config.yaml
arch: "fnet"
model: "image embedding model"
dataset: "pen-drawn characters of a made-up script with 800 signs"
train_examples: 395000
image_size: 32
crop_scale_min: 0.8
horizontal_flip: false
rotation_deg: 5
color_jitter: 0.2
targets: ["strokes"]
num_classes: 4
embedding_dim: 64
norm: "layernorm"
norm_position: "pre"
hidden_act: "quick_gelu"
mlp_ratio: 4
parallel_block: false
inner_norm: false
patch_size: [2, 2]
layers: 8
width: 192
positions: "learned"
am_softmax_margin: 0.3
am_softmax_scale: 30
init: "xavier_uniform"
residual_init: "none"
optimizer: "adamw"
learning_rate: 0.0012
beta1: 0.9
beta2: 0.99
eps: 1e-06
max_grad_norm: 5.0
max_steps: 6600
batch_size: 512
epochs: 8.6
lr_schedule: "cosine"
final_lr_fraction: 0.01
warmup_steps: 330
weight_decay: 0.5
Rows from block 3 of a small image embedding model, named by matrix and row number. Rows with one number belong to one neuron. Each number is 128 + 24 x the weight over its row's rms, rounded and kept within 0 to 255. All counts start at 0. Numbers have three digits each. After the name is the row's rms in percent of the matrix's.
After each neuron's rows are labels from the 100 images, of 14848, where the neuron reaches its highest value: "colour at peak" is the nearest of a few named colours to the mean colour under the peak. Only what is clearly more common there than usual is listed. The data: pen-drawn characters of a made-up script with 800 signs.
# fc1: MLP up (model.blocks.3.mlp.fc1.weight, 768x192), inputs 64-95
# fc2: MLP down (model.blocks.3.mlp.fc2.weight, 192x768, transposed), outputs 64-95

fc1.214 094:119145132110116116108141165125101141138100134100123140088115163128137133114147149118153152117114
fc2.214 085:161140127164173149158125173135071152118130125131125112140096074146112121151118110126089117135143
colour at peak: white

fc1.736 068:121157131110099091075131119097160113144125160162102093132142163157120139071119123173174134180080
fc2.736 071:135094115105109156162134098119120114121109097159135091124122101143168135147145132098112104110197
colour at peak: grey

fc1.274 109:137123150134091110146121130158136152139098138112135115122136117105162122140158155110147119152157
fc2.274 114:155135128102129113120121129114145144129099137140143110146134084133157142106141136119121123149132
colour at peak: grey

fc1.648 106:113102131112111137147125118127148111125168130136141112157107118126096122086146124138147101112144
fc2.648 099:111167124184109160119144126092128114108120144152102153137120166157130122136101169160090117136137
colour at peak: white

fc1.759 065:137137132123114158126148144135136135141127157145110155176118150187167157057142137115146077126102
fc2.759 065:114102134084139124145115097093125121145145140148128096118128140069105094172142113099132148132137
colour at peak: grey

fc1.506 107:119073142097117131141113154169098125171151110122128105140098124113114105124116122121089156116145
fc2.506 099:155109123158103124100127107122192154130103162141126124152149132124083080120157129136150141105107
colour at peak: grey

fc1.520 103:115171134116115086131130132111178127161113090149161167110132161093136124129123126117125078092173
fc2.520 087:102160094154114160124104132125114116086121126126096141132151137146126131141136117127120129113085
colour at peak: white

fc1.363 061:139178104121103120153130115128110146138158099148130128122173131140101157085141144101180159152116
fc2.363 068:118122144115115134134128086149174097104140145131158113092090114102165140164102095131070103094182
colour at peak: white

fc1.224 110:144104152127152093118161163181146086123089129111171139121171126119127122120145128098137118098141
fc2.224 089:176151080162124145160121097128132139107120104126090154094124133103139122165125126138103141132113
colour at peak: grey

fc1.563 121:145127145112110111144097112125094146172151135144136138099146168100177136108154087074098121130146
fc2.563 124:174142121100107131147108102130143167124085151138131111145146110124192133137145124124128118127121
colour at peak: grey

fc1.258 113:176117135131165109128130123128118133153137126095118156110119104121143189052110110075089106093134
fc2.258 120:096135117118113127161138115126209139111126131090139128109158126106153102128144102137129126146114
colour at peak: grey

fc1.460 107:123138123135102154111101098103113116120127119115102098154090104117090164107116138126092160119130
fc2.460 097:128145105134103131119148083103165135106101133139120110141103153136155120188118132180114137124114
colour at peak: grey

fc1.177 115:103098161143135121084204166105133128168137128126127157136135175136120177125111129107127121135126
fc2.177 117:120096112110139115121165170114122115149147099116116179082110166135169152125105120111107122107135
colour at peak: grey

fc1.407 071:117106120110161102144106104105120141140135115139099144104143198122131090135143112105145085117138
fc2.407 079:083143167173124136134130188119128109140149131134166134094084124151081159116081140104112117107116
colour at peak: white

fc1.598 069:121140128193120138122127103129154147123108114191150106113084197099124112142183116158122123093122
fc2.598 074:135107127059120140133116152128092116141091210124109124153129117154138110136092133144158101124128
colour at peak: white

fc1.471 111:131088137127150122064131155164087124103086105130136118158154117144072108135142182128146143141133
fc2.471 120:132125118141111152122136131115114111156164119124108135136065135111139145136088071144084132108119
colour at peak: grey

fc1.758 056:160114140151154082172140105162143092122124112161129140173151119107130150133119107146133164134135
fc2.758 066:149115123183084181092095124126117154090096125152120128107168107184158128155173120133162126129112
colour at peak: grey

fc1.365 053:150142122145129164121155122133115151100085114086162130138105090115160168124100157146124134095131
fc2.365 059:182124121136154131150133109171144136124165148117120110148137110106120124146161081116122119131116
colour at peak: grey

fc1.323 073:142133146124134078074132179149135133134088150157134151112123138148123106119096147164139154170112
fc2.323 057:158123144106144165114096101126120120109168096132169114117099122150094140122116133081127111127190
colour at peak: white

fc1.238 072:133099100147128101089115169106097121133125105162119167111135175095063079133104134127091092118115
fc2.238 067:036133153122130153132118172109135114168130109126116119111126127129109149128082147131134139125156
colour at peak: white

fc1.368 055:115157142069136117148133142131152090174149144133157122134149134098133123131134105093123120167147
fc2.368 071:103144125136149132117126137130102129119150132119169118116125152165113125105115141126165138116149
colour at peak: grey

fc1.489 117:112111154127124114124138161144095094149137069172087135114142124146126132120091155088094158121173
fc2.489 126:172106095136143124112102139123065155123121147139116096174078106103152150110150119112119136136140
colour at peak: white

fc1.260 106:145158152112143104147076116162120122151138075149142113092157126109151161116133123106113093150160
fc2.260 112:138152079124130137134136110123136129148109140147117136123102120132167129152118095133120113155114
colour at peak: grey